A small model that answers yes/no questions on an image's attributes, trained from scratch.
Model: 6.91M parameters, encoder depths [4, 4, 4], fusion encoder layers 6.
Training: soap at rate 0.0021, 8000 steps.
Rows from block 8 of the image encoder of a small model that answers yes/no questions on an image's attributes, named by matrix and row number. Rows with one number belong to one neuron. Each number is 200 + 40 x the weight over its row's rms, rounded and kept within 0 to 999. All counts start at 0.
After each neuron's rows are labels from the 100 images, of 14848, where the neuron reaches its highest value: "top examples" is what is common among them. Only what is clearly more common there than usual is listed. The data: rendered roads seen from a driver's seat, with toy cars, trees and houses. In brackets: how many of the 100.
# fc1: MLP up (encoder.blocks.8.mlp.fc1.weight, 640x320), inputs 64-127
# fc2: MLP down (encoder.blocks.8.mlp.fc2.weight, 320x640, transposed), outputs 64-127

fc1.336,185,192,216,192,191,258,211,238,209,186,114,246,214,242,176,156,299,161,235,165,204,224,181,237,193,169,212,223,180,220,161,209,210,170,158,209,229,221,265,200,199,189,150,173,294,176,152,191,255,187,199,232,144,178,134,154,187,229,155,170,204,154,123,188
fc2.336,219,286,229,177,164,173,150,250,228,190,172,231,138,181,104,190,116,142,278,251,241,176,255,214,211,224,147,278,233,196,281,171,237,249,163,157,147,245,122,191,215,228,166,220,156,226,264,252,206,214,163,155,263,215,177,177,217,142,170,215,175,132,116,207
top examples: crossing stripes (73); bends left (65)

fc1.357,230,211,160,278,177,161,225,225,214,251,239,170,215,227,182,218,260,199,214,135,187,163,196,268,182,196,192,214,157,221,196,203,139,153,297,242,239,165,218,183,191,228,198,181,211,221,161,176,205,250,155,218,236,209,211,146,163,204,219,181,177,200,151,186
fc2.357,185,177,148,233,213,213,162,173,301,186,199,182,234,234,182,146,222,157,198,212,183,227,240,257,201,178,206,239,214,173,249,323,205,178,233,145,174,143,265,165,171,245,248,217,201,242,232,186,114,225,204,153,239,191,240,212,166,151,280,205,196,187,111,178
top examples: dashed white line (100)

fc1.91,186,248,148,253,127,130,239,235,246,295,184,204,164,257,192,153,268,191,224,165,195,121,275,217,271,213,227,263,269,239,157,198,253,160,233,268,181,233,235,238,139,227,137,197,215,162,186,223,215,164,148,184,238,190,176,193,242,181,169,157,296,237,253,167
fc2.91,209,140,254,169,145,153,223,250,178,176,236,227,196,224,173,234,182,181,186,191,234,122,160,196,192,244,193,212,167,273,267,149,177,163,191,236,232,236,132,209,255,174,168,197,210,183,255,257,275,194,145,211,172,197,237,256,213,218,252,174,231,187,256,102
top examples: car (100); truck (100); vehicles: two (100)

fc1.425,181,198,243,228,196,191,159,173,206,151,189,227,168,186,213,249,241,228,220,136,142,179,194,256,192,190,173,227,276,170,262,138,216,193,186,193,214,206,159,182,164,121,191,186,190,204,188,176,105,175,213,179,235,296,238,240,166,137,145,177,230,215,232,186
fc2.425,192,209,186,206,256,185,176,214,182,228,166,221,183,197,228,170,223,179,175,300,267,225,213,199,184,233,249,143,175,162,140,251,167,218,190,173,200,234,211,189,232,274,206,197,242,176,213,189,251,222,246,184,148,142,171,200,239,253,259,217,182,187,231,185
top examples: bends left (73)

fc1.303,146,243,176,219,166,196,207,148,237,257,170,206,212,220,160,177,202,217,190,292,151,176,178,167,156,139,180,187,266,279,220,170,260,192,133,175,112,179,252,149,136,213,235,185,223,220,259,142,210,190,217,128,225,151,251,192,186,242,311,216,219,201,135,251
fc2.303,221,150,190,202,171,193,211,214,225,242,231,144,271,190,206,266,200,184,241,211,228,239,216,214,216,251,224,185,141,185,142,175,156,207,244,177,260,220,187,241,274,119,173,202,212,246,175,260,248,135,193,266,196,243,197,193,168,141,233,250,220,172,277,185
top examples: lamp (82)

fc1.276,142,154,188,247,274,169,240,171,245,169,195,194,175,127,220,157,220,227,241,149,188,234,222,228,234,228,208,254,163,221,191,180,225,292,113,166,237,240,308,182,253,191,150,218,203,187,184,246,146,242,190,192,223,203,198,224,265,251,198,203,229,186,182,173
fc2.276,206,195,230,195,138,225,171,180,259,167,221,271,117,165,232,227,204,184,317,139,198,199,297,207,225,237,220,209,161,205,229,203,212,188,198,221,238,184,145,248,251,269,217,253,179,212,210,260,224,180,124,201,234,226,206,203,238,210,196,165,195,93,19,160
top examples: bends left (79); line: no line (71)

fc1.484,213,174,166,204,231,210,206,256,251,186,99,155,218,236,298,263,269,201,215,177,201,256,289,171,182,139,180,175,211,179,236,217,229,204,207,275,161,255,185,268,184,160,181,235,231,234,201,257,202,213,106,237,275,197,147,216,159,171,208,256,232,130,131,203
fc2.484,151,128,188,212,221,126,218,211,261,223,178,227,157,184,276,173,283,201,290,207,210,215,309,233,193,243,172,192,158,231,229,158,300,236,221,277,192,173,195,266,161,216,221,186,183,234,197,272,192,191,156,150,187,224,206,234,170,202,258,192,219,119,67,180
top examples: snowy verge (100)

fc1.218,197,225,165,285,171,196,245,246,231,263,217,216,228,264,160,262,271,151,225,141,230,214,241,219,161,152,230,224,186,199,204,257,139,196,285,262,236,239,203,180,170,222,234,180,221,234,222,217,186,199,198,280,263,131,214,168,148,256,234,156,177,189,155,193
fc2.218,170,213,130,245,209,233,140,176,336,206,187,212,229,234,173,126,244,114,134,195,181,225,249,234,167,158,226,206,241,207,270,326,218,159,213,172,174,199,279,168,206,206,241,209,171,214,246,158,105,192,185,165,233,169,234,229,162,158,239,233,186,176,140,157
top examples: dashed white line (100)

fc1.439,273,171,235,221,213,179,239,251,158,248,183,237,214,267,208,276,213,232,158,231,158,244,176,135,163,247,256,248,234,228,211,222,169,156,243,198,206,188,181,170,203,156,150,247,185,218,150,225,143,167,210,237,148,260,292,188,244,168,181,212,144,201,197,119
fc2.439,189,261,224,197,209,183,151,150,248,170,120,187,179,135,216,143,211,177,174,199,212,155,222,296,227,179,141,119,166,189,189,202,223,232,126,193,232,193,169,262,234,259,212,132,192,193,284,166,222,228,204,110,232,160,108,212,189,230,223,201,171,178,211,253
top examples: dashed white line (55)

fc1.451,195,182,153,284,202,152,234,91,256,201,218,206,232,199,204,162,206,211,227,185,194,151,222,211,249,227,241,159,195,159,239,165,211,299,286,149,239,237,210,172,243,119,174,141,185,182,176,143,176,247,178,109,95,237,198,161,239,197,226,230,159,240,208,171
fc2.451,237,158,233,248,183,265,182,131,208,252,246,208,191,238,239,173,194,265,140,157,186,175,256,203,269,192,268,187,252,233,241,210,160,215,203,131,142,103,209,210,180,256,274,133,228,195,251,201,188,214,163,133,193,196,156,182,249,218,220,215,194,174,197,169
top examples: lamp (98)

fc1.22,214,244,204,144,227,145,217,210,272,152,209,217,163,212,190,206,233,182,207,263,224,192,261,194,250,337,162,222,273,209,207,204,176,257,268,282,207,228,231,281,177,154,238,199,293,176,157,178,138,170,175,212,211,249,166,195,156,163,225,165,205,237,221,215
fc2.22,182,185,234,201,199,210,144,235,175,246,248,190,183,223,170,167,231,221,181,204,195,202,230,178,181,230,191,215,197,223,212,202,190,291,262,231,173,173,254,274,221,217,259,170,221,153,160,217,237,179,192,150,208,252,175,167,196,213,222,183,209,213,208,200
top examples: pine (99)

fc1.466,230,120,302,143,191,240,165,188,241,165,136,235,272,243,214,234,117,226,199,265,184,235,250,266,210,159,245,201,204,176,224,245,148,171,190,189,150,187,195,234,182,142,120,192,219,195,169,204,198,201,222,152,204,200,188,126,230,101,173,179,226,221,192,259
fc2.466,153,284,161,261,207,163,194,267,138,209,199,128,156,208,232,194,271,180,177,175,218,217,202,162,222,232,195,163,232,232,170,164,217,174,181,238,295,202,167,175,220,278,247,193,213,235,216,193,199,204,182,171,201,221,227,214,236,257,263,222,175,200,246,151
top examples: bends left (80); crossing stripes (79)

fc1.619,210,181,186,236,191,205,235,254,155,188,214,251,186,215,187,244,208,221,196,154,134,133,236,233,123,147,207,177,160,180,194,205,160,132,237,245,206,203,212,212,220,291,156,160,146,250,157,197,237,190,155,188,248,194,243,201,160,178,152,179,223,193,175,177
fc2.619,171,186,200,168,139,203,168,199,257,188,221,227,200,270,171,142,220,203,223,213,209,194,181,213,179,150,208,239,212,187,212,220,251,167,238,134,201,176,207,186,205,182,242,232,183,267,200,165,130,280,192,164,190,181,183,176,184,168,262,204,249,150,122,151
top examples: dashed white line (100)

fc1.294,224,241,188,256,174,174,233,189,201,237,193,156,216,226,182,180,112,193,272,263,131,263,168,211,170,175,171,176,236,155,209,202,274,199,211,216,153,172,223,262,226,245,166,206,197,192,230,177,232,129,216,181,158,189,238,174,219,167,259,201,214,250,212,148
fc2.294,195,124,305,225,206,227,172,221,150,204,197,211,247,174,170,274,138,195,231,211,172,190,263,248,213,206,181,199,176,270,278,168,233,150,153,157,181,175,174,215,219,137,203,153,224,194,185,237,233,210,172,194,272,246,180,137,190,193,185,278,195,102,255,270
top examples: lamp (61); snowy verge (60)

fc1.514,273,136,204,236,153,113,201,260,178,181,243,187,222,244,191,217,221,181,250,206,179,161,246,245,208,156,192,206,198,173,222,204,180,141,249,236,235,168,172,229,181,289,141,153,195,186,196,143,164,217,155,230,218,174,165,146,199,227,211,178,199,226,118,172
fc2.514,189,183,180,209,155,156,193,243,246,201,232,187,234,261,163,156,183,176,219,218,185,219,232,218,121,180,150,246,216,222,241,290,183,118,206,174,228,168,206,224,228,249,272,209,162,218,155,165,76,212,217,152,305,165,205,209,175,177,258,164,223,211,143,167
top examples: dashed white line (100)

fc1.27,212,153,176,231,162,167,157,188,145,241,195,192,198,177,209,217,193,168,219,173,118,194,212,221,137,131,183,217,191,239,294,188,203,219,242,190,182,200,191,188,178,257,202,190,246,273,203,175,205,191,243,166,223,204,215,150,150,199,281,217,102,286,165,287
fc2.27,250,187,203,223,171,229,148,186,286,258,205,173,291,203,185,214,217,243,200,226,122,214,222,263,163,176,139,177,210,201,168,261,158,125,148,144,176,200,319,179,182,198,219,169,256,313,143,182,148,191,197,139,200,328,202,212,178,232,245,218,220,172,198,174
top examples: lamp (99)

fc1.549,133,140,151,194,194,116,218,212,254,258,170,135,211,166,195,206,142,204,175,169,152,235,189,163,187,254,196,131,233,157,276,223,236,227,144,203,177,179,201,236,139,204,167,191,209,282,217,201,190,166,210,248,220,198,172,239,152,168,240,249,165,243,204,223
fc2.549,177,209,169,191,193,177,233,229,244,252,165,190,227,184,162,189,229,183,106,191,226,242,167,197,230,225,206,221,236,247,151,227,184,227,254,168,203,217,308,161,200,152,233,244,180,225,199,194,172,191,236,207,202,210,135,192,141,202,236,214,193,295,316,169
top examples: bends left (73); barrel (65); tree (64)

fc1.254,148,197,208,213,266,161,195,188,288,163,247,201,175,170,180,199,187,232,181,80,244,177,247,168,186,233,269,198,208,140,217,165,234,236,69,181,208,199,238,147,256,203,149,200,201,204,159,246,144,204,148,143,242,198,222,175,224,211,222,214,258,219,155,195
fc2.254,212,202,229,216,153,187,171,221,272,201,222,320,114,173,245,242,246,177,326,190,171,171,273,194,207,170,225,167,165,216,191,206,234,188,231,247,237,194,126,249,250,275,190,277,159,232,224,275,229,222,181,175,194,242,203,220,243,195,210,172,198,101,6,190
top examples: line: no line (93); bends left (63)

fc1.414,219,175,166,264,246,205,230,263,193,186,225,204,229,132,151,177,166,172,154,301,217,191,276,226,206,187,181,307,150,232,235,249,209,152,139,196,205,177,207,248,224,185,178,200,176,169,163,171,196,198,218,235,187,242,204,192,136,175,204,180,277,160,197,236
fc2.414,277,245,208,201,184,142,177,115,217,240,162,223,202,246,250,230,212,179,219,126,215,205,184,204,235,262,248,194,199,202,231,198,177,225,233,219,175,219,157,221,211,215,153,274,204,229,305,223,188,211,148,168,160,199,169,207,233,234,202,201,102,213,219,139
top examples: car (100); truck (100); vehicles: two (100)

fc1.15,217,157,237,257,216,265,191,263,249,207,195,194,183,156,193,224,190,199,217,167,204,198,158,169,206,120,225,187,153,135,254,133,173,150,243,214,232,211,212,157,258,140,226,243,146,229,212,173,244,221,231,213,222,173,163,131,233,185,183,217,190,222,245,165
fc2.15,189,214,156,199,134,145,154,151,211,172,151,351,239,191,269,212,175,176,209,161,230,156,170,276,258,159,205,190,199,233,200,191,168,168,178,185,182,232,121,184,282,228,195,165,130,283,211,293,264,201,178,193,216,181,157,201,268,235,296,115,198,183,179,161
top examples: pine (100); dusk (68)

fc1.328,134,128,171,251,197,143,293,231,245,209,225,215,207,169,93,117,188,181,181,240,132,134,238,176,202,198,210,233,237,257,182,155,238,139,188,152,200,212,296,257,173,201,196,217,223,171,178,170,226,183,272,220,186,208,208,230,177,250,209,175,254,132,211,241
fc2.328,270,161,264,179,160,203,170,219,173,282,165,200,176,254,182,266,203,189,183,160,227,165,214,255,223,268,206,159,114,211,211,213,186,214,194,202,212,246,169,235,230,181,169,227,183,198,237,234,186,171,135,213,178,246,267,138,231,206,264,168,214,235,281,144
top examples: car (100); truck (100); vehicles: two (100)

fc1.262,220,196,198,164,150,189,226,118,211,225,147,201,192,208,219,193,190,206,227,222,211,198,170,158,234,154,233,230,199,242,226,166,225,199,212,168,164,160,196,142,234,212,179,226,230,220,251,124,245,148,234,156,217,173,168,129,163,177,278,220,128,255,145,183
fc2.262,194,170,216,214,145,232,183,210,212,182,167,168,269,205,155,272,194,163,198,156,129,228,235,192,198,205,115,232,267,221,174,158,177,168,183,167,205,179,229,215,181,205,266,178,217,269,172,195,216,199,226,206,240,225,188,190,203,220,266,252,234,148,242,209
top examples: lamp (100)

fc1.369,210,239,222,160,286,221,151,200,191,173,189,174,223,201,206,219,276,199,304,102,192,211,273,157,183,184,207,157,146,97,158,169,239,218,112,217,202,245,251,153,171,192,136,167,214,205,190,245,209,198,203,200,215,232,199,151,240,166,167,214,232,163,82,242
fc2.369,135,168,219,220,249,157,128,234,266,145,198,276,133,173,233,208,254,185,426,144,192,229,279,236,188,212,200,193,162,166,197,162,291,173,164,236,213,164,174,262,263,310,206,173,172,227,192,296,206,207,127,216,248,243,235,185,279,181,183,159,184,84,0,206
top examples: snowy verge (97)

fc1.34,274,202,253,243,208,70,255,231,204,195,216,233,219,251,193,240,256,166,219,223,211,210,303,224,190,209,174,240,190,158,225,179,233,204,186,201,192,199,159,230,167,243,181,179,165,202,225,145,135,202,137,284,184,229,154,158,253,153,182,217,176,256,212,187
fc2.34,158,99,215,199,162,202,141,273,206,252,195,199,267,153,224,200,108,166,154,241,216,219,220,163,114,170,133,195,185,210,208,234,143,219,166,216,189,191,206,209,279,156,296,227,176,249,159,220,172,135,209,185,155,214,221,245,147,173,242,156,271,246,182,168
top examples: house (76)

fc1.89,222,244,162,196,151,173,207,162,248,205,182,153,236,203,212,201,206,205,298,230,74,168,128,211,215,198,238,133,177,240,204,187,196,223,218,149,190,105,147,183,179,201,193,205,147,197,151,142,246,180,208,189,174,220,224,196,178,154,258,252,145,291,217,189
fc2.89,188,139,235,223,223,267,178,191,223,200,185,199,232,155,227,237,178,192,200,191,166,246,237,233,276,187,177,172,181,248,137,157,163,193,206,128,178,141,249,137,249,137,254,206,250,282,233,236,199,152,214,156,190,276,190,166,205,226,213,253,245,214,289,266
top examples: lamp (100)

fc1.621,193,184,190,195,189,205,208,188,145,220,165,123,232,142,134,206,245,202,189,234,253,261,220,157,226,227,141,217,279,217,150,230,230,225,170,191,132,170,199,155,175,202,180,171,219,261,259,146,250,102,156,168,198,120,200,243,175,175,227,227,231,212,176,177
fc2.621,91,161,197,216,141,236,204,262,263,189,124,250,265,237,118,182,156,155,157,230,176,214,166,265,147,202,188,248,251,275,189,268,196,150,208,182,200,209,198,177,207,214,280,241,206,201,214,131,191,164,233,219,170,287,156,237,183,193,225,231,195,189,221,163
top examples: solid white line (100)

fc1.300,286,220,202,233,240,166,210,131,194,144,219,207,272,215,203,225,194,196,192,148,162,140,225,213,207,153,238,175,216,182,240,164,168,241,167,226,199,162,173,169,258,134,120,161,138,210,221,187,123,169,135,164,213,162,265,194,207,190,228,205,237,168,211,204
fc2.300,137,124,200,169,165,140,148,261,132,200,163,180,185,166,242,233,192,186,148,272,156,160,212,268,245,269,174,209,204,205,174,164,206,232,221,283,235,232,260,192,204,185,235,181,229,228,180,220,218,204,226,172,251,193,206,242,274,198,242,196,246,205,311,245
top examples: house (100); dusk (80)

fc1.413,232,186,255,243,190,254,233,211,247,238,175,207,195,187,241,193,189,233,211,211,139,251,127,172,217,156,231,147,132,124,273,156,143,197,235,149,183,204,190,201,234,164,224,185,146,244,189,183,178,196,197,215,190,195,202,180,222,194,196,203,239,289,308,143
fc2.413,215,206,180,217,121,197,199,197,245,183,160,267,294,195,258,201,141,230,165,175,178,168,131,269,224,209,206,189,169,208,192,185,169,222,154,134,203,217,198,203,296,149,203,184,147,272,262,253,225,200,211,192,246,262,204,177,188,210,223,166,235,247,339,172
top examples: pine (100); dusk (82)

fc1.71,205,279,284,195,201,165,257,229,195,121,286,221,206,177,225,174,170,247,139,223,107,229,227,237,131,173,238,206,159,156,146,223,207,188,231,225,184,208,195,207,125,216,180,219,249,210,202,227,242,159,261,171,197,185,170,177,205,173,200,183,182,275,132,168
fc2.71,185,172,141,231,222,214,117,178,185,262,144,171,188,250,201,211,211,208,153,147,284,168,198,149,221,268,152,183,227,263,298,145,169,213,195,212,216,202,119,143,301,225,173,195,113,233,166,203,181,268,129,177,214,284,280,229,219,172,226,252,164,156,260,210
top examples: crossing stripes (72); solid white line (68)

fc1.14,230,210,151,243,166,165,197,129,243,167,144,108,197,216,210,199,216,180,213,205,139,175,183,191,236,229,224,132,160,240,206,205,211,211,212,171,182,146,205,198,192,216,183,246,195,187,138,122,222,215,241,159,95,237,218,194,187,149,249,286,98,245,198,199
fc2.14,178,144,228,205,152,187,178,164,202,182,165,221,208,202,221,220,138,219,167,197,178,264,269,238,278,196,218,156,171,209,177,123,161,207,202,154,181,134,241,124,180,196,259,218,263,254,191,185,203,180,195,188,190,260,180,188,160,232,228,233,190,180,235,285
top examples: lamp (100)

fc1.200,198,209,236,189,189,159,139,182,206,163,231,232,127,221,229,203,199,130,206,203,184,194,260,180,207,277,149,210,221,151,219,191,236,273,214,197,194,251,204,272,194,216,240,193,254,204,215,229,128,254,130,288,191,294,216,191,201,126,146,183,128,219,174,214
fc2.200,186,203,246,174,163,195,170,284,216,191,270,187,172,209,166,212,221,217,250,229,167,246,283,166,188,137,230,230,147,174,195,197,211,143,193,235,177,211,245,253,204,239,272,254,192,235,146,255,227,167,122,222,124,251,156,225,238,179,283,179,213,166,119,238
top examples: pine (71); straight (60)

fc1.249,173,208,108,251,224,160,86,263,205,228,240,100,159,127,221,200,188,187,221,188,160,266,199,214,201,247,141,134,255,228,195,176,220,171,171,182,245,142,217,150,188,251,202,210,167,202,188,145,204,162,231,202,211,160,147,239,174,120,252,186,115,292,182,281
fc2.249,196,174,239,168,187,177,252,201,165,194,239,264,204,241,173,167,143,218,187,161,211,234,212,242,174,184,162,204,155,204,165,210,185,166,178,184,155,232,250,210,150,159,178,248,235,235,146,223,182,222,170,163,159,275,245,245,202,213,246,195,245,163,211,220
top examples: crossing stripes (99); straight (84); vehicles: zero (36)

fc1.323,192,249,167,165,233,158,230,211,231,113,245,215,171,184,250,213,188,183,171,193,202,229,253,187,210,304,205,156,223,174,198,189,199,230,236,212,249,261,154,267,183,171,242,206,253,161,163,187,147,227,143,175,173,281,233,214,115,152,199,176,206,176,249,150
fc2.323,177,202,226,157,157,189,146,247,171,188,250,153,209,202,210,167,244,178,161,220,201,161,201,207,184,168,194,225,111,255,234,185,214,249,208,272,198,200,241,254,221,208,218,148,201,166,206,206,210,175,152,222,206,227,175,163,244,155,253,209,245,205,225,185
top examples: pine (100); straight (63)

fc1.322,214,266,255,237,261,188,174,186,209,187,187,154,203,246,187,212,274,190,189,137,147,259,188,224,230,237,218,183,169,132,182,251,251,211,173,126,220,234,277,193,212,97,200,121,216,179,197,215,181,226,244,159,191,248,178,208,258,226,120,219,200,173,71,198
fc2.322,171,215,226,223,247,207,203,182,252,166,163,246,160,205,264,195,274,220,347,120,146,211,208,215,174,198,221,199,174,149,204,237,286,207,106,145,204,221,170,216,222,224,181,155,157,186,231,229,143,223,164,180,227,184,207,222,252,218,141,203,191,123,0,204
top examples: line: no line (56)

fc1.468,140,206,161,168,200,233,202,187,237,178,181,185,237,215,165,228,213,182,259,188,221,169,154,125,254,178,162,163,232,191,200,220,200,292,213,208,145,213,243,208,193,141,175,256,191,127,208,173,224,135,203,198,215,221,197,242,216,146,302,249,267,211,191,185
fc2.468,168,193,217,224,161,183,170,246,243,150,178,270,209,232,185,139,195,134,246,256,195,214,177,281,190,204,154,202,269,145,238,269,247,166,198,201,231,201,216,188,243,175,234,215,199,231,228,154,127,216,270,152,283,210,193,181,223,187,193,222,240,111,76,192
top examples: solid white line (100); bends right (95)

fc1.85,222,218,198,225,173,289,262,243,235,238,209,165,123,111,164,179,188,210,187,234,230,207,258,158,255,258,230,236,172,223,192,283,230,196,185,239,134,283,230,203,145,259,237,221,266,216,242,247,204,147,174,178,271,226,218,172,198,155,158,188,266,243,169,206
fc2.85,234,235,201,130,227,283,230,212,159,236,193,195,174,195,192,229,195,160,157,221,189,252,178,137,178,192,221,218,222,259,278,138,215,192,198,181,188,198,179,182,264,213,220,211,227,214,177,245,233,291,231,180,180,196,175,185,193,242,220,283,184,291,271,192
top examples: car (84); bends right (71); barrel (70)

fc1.174,124,137,170,237,197,155,315,217,261,188,319,213,259,223,117,159,164,202,231,203,155,206,205,137,182,107,235,263,229,244,168,168,239,109,216,156,213,205,212,240,144,176,197,231,142,221,124,182,226,194,243,253,171,232,210,211,147,265,145,180,251,146,176,252
fc2.174,296,192,266,159,174,178,179,205,154,238,142,196,236,229,214,184,216,193,206,214,239,196,216,270,275,274,156,195,132,201,262,220,227,241,183,238,196,223,167,213,238,180,164,257,180,206,255,213,203,217,127,203,155,195,211,129,204,218,261,169,181,235,280,135
top examples: car (100); truck (100); vehicles: two (100); bends left (68)

fc1.470,196,244,250,241,253,192,184,179,229,197,182,152,215,238,183,200,292,198,170,146,155,246,187,213,233,226,203,195,178,132,176,251,235,217,190,133,214,230,273,186,215,97,198,123,205,190,199,205,154,225,242,170,217,240,191,225,261,222,117,226,195,197,59,205
fc2.470,162,216,223,222,245,216,202,187,258,166,174,247,185,201,253,197,266,223,324,121,141,208,190,219,184,199,229,193,172,150,202,238,269,201,109,129,213,219,169,219,220,222,187,158,164,189,245,218,145,232,165,175,226,184,202,230,245,222,143,204,197,118,0,192
top examples: line: no line (74); snowy verge (62)

fc1.529,257,184,241,242,169,119,198,237,184,189,193,222,225,228,203,232,252,210,236,181,167,185,224,200,157,182,154,166,185,214,252,206,177,160,244,246,241,208,207,172,231,311,162,143,139,241,212,146,206,134,148,198,261,203,205,142,188,154,176,166,199,245,158,143
fc2.529,169,155,211,213,167,236,197,237,261,208,211,207,224,234,168,147,143,142,244,213,201,249,205,210,126,183,146,247,229,210,224,247,225,130,216,162,185,136,192,186,233,171,231,232,208,226,155,201,153,163,224,153,233,208,217,203,160,178,258,208,257,156,104,179
top examples: dashed white line (100)

fc1.402,146,190,290,181,218,201,289,251,168,199,184,180,207,233,222,186,164,219,194,184,207,216,252,325,166,253,234,174,219,165,174,229,152,238,231,228,228,143,221,152,199,240,154,221,242,214,290,280,252,170,214,178,216,169,175,217,195,157,233,230,232,196,216,230
fc2.402,218,205,136,228,191,219,122,221,232,184,243,210,161,154,269,209,184,192,201,221,191,189,197,90,211,228,86,234,184,222,237,179,182,146,196,218,176,249,99,222,243,143,237,161,180,228,137,167,113,236,217,207,188,285,255,157,216,214,158,206,219,227,177,192
top examples: dashed white line (78); crossing stripes (75)

fc1.491,208,252,181,209,142,139,236,234,243,224,168,174,253,184,157,225,221,245,171,243,227,230,182,213,221,291,194,140,258,166,209,241,287,206,223,221,266,200,206,166,188,161,246,225,218,190,209,222,207,187,191,200,229,286,198,195,143,143,188,160,248,215,133,222
fc2.491,262,148,268,181,175,199,209,219,163,190,151,236,272,262,139,200,181,130,197,177,143,239,243,123,224,151,186,215,155,197,253,263,192,239,196,231,235,196,196,268,231,152,209,146,233,234,176,208,223,158,195,198,147,208,237,146,161,255,207,159,228,214,162,143
top examples: pine (81); bends left (69)

fc1.632,253,200,175,166,228,187,142,197,190,201,224,227,177,193,191,234,213,172,274,199,215,214,223,230,173,191,191,193,242,226,296,222,223,258,275,236,226,232,173,225,216,201,280,234,272,154,168,170,231,213,213,216,135,273,223,192,159,182,191,159,216,245,187,165
fc2.632,251,194,155,214,228,191,177,224,142,188,241,187,148,214,189,205,144,184,264,203,166,195,181,222,164,171,181,213,202,209,252,237,205,224,186,203,139,163,267,246,296,231,186,153,271,230,145,186,146,210,183,247,187,238,203,164,252,198,206,234,170,138,276,162
top examples: pine (91)

fc1.407,218,171,133,235,219,196,191,231,193,251,130,141,190,195,232,231,310,173,251,239,188,291,256,167,144,201,140,132,238,222,156,156,240,199,226,160,169,158,194,179,163,225,135,238,164,196,223,193,163,168,196,180,183,217,198,247,104,179,131,207,168,252,169,235
fc2.407,138,182,252,219,156,196,153,220,213,189,182,296,160,163,239,190,128,237,232,133,197,222,269,240,159,174,232,241,171,242,185,181,251,190,166,281,148,231,192,225,238,230,242,203,253,271,116,256,292,211,135,243,157,228,194,220,212,174,203,247,184,189,149,183
top examples: crossing stripes (100); vehicles: zero (30)

fc1.338,191,215,246,166,239,95,161,262,108,317,201,154,296,209,251,228,149,146,245,278,185,291,123,241,175,173,221,281,187,226,135,297,210,176,153,254,261,135,114,146,222,174,150,175,242,207,204,128,137,201,192,137,243,263,138,176,186,245,182,231,204,231,172,238
fc2.338,227,170,183,253,181,213,219,223,304,106,234,222,149,227,180,175,269,235,153,139,196,162,289,203,175,281,132,140,247,202,254,129,149,217,214,129,174,287,216,240,188,256,189,201,185,174,197,235,250,220,252,221,190,133,264,170,227,140,203,198,162,177,212,160
top examples: crossing stripes (71)

fc1.462,187,250,132,180,197,181,265,212,208,249,175,137,255,147,243,135,157,175,227,200,238,260,213,181,229,287,122,172,233,171,256,238,206,229,236,225,147,223,260,173,193,222,219,252,236,212,258,227,252,179,215,191,170,282,281,216,139,156,170,219,176,225,190,265
fc2.462,177,178,155,160,184,261,185,255,210,199,94,210,166,246,119,210,166,152,128,235,178,220,186,179,201,180,164,264,233,227,197,231,260,171,206,195,234,223,160,195,222,176,269,188,227,192,192,209,136,212,259,180,230,210,224,209,159,161,254,269,203,180,229,200
top examples: solid white line (100)

fc1.272,189,253,214,175,229,271,185,154,270,165,117,189,266,238,186,162,196,237,231,210,182,270,199,104,169,291,176,165,186,193,192,172,214,210,179,149,243,175,215,161,209,126,224,200,227,214,192,201,206,248,263,157,133,257,229,86,209,211,238,206,206,194,121,201
fc2.272,212,232,250,215,216,250,203,221,173,210,183,222,196,222,154,238,202,204,319,167,174,235,235,215,230,182,255,206,197,156,210,183,248,204,177,203,233,272,128,197,209,188,181,155,191,192,167,221,217,124,144,232,252,250,203,218,275,142,154,193,167,169,66,238
top examples: crossing stripes (78)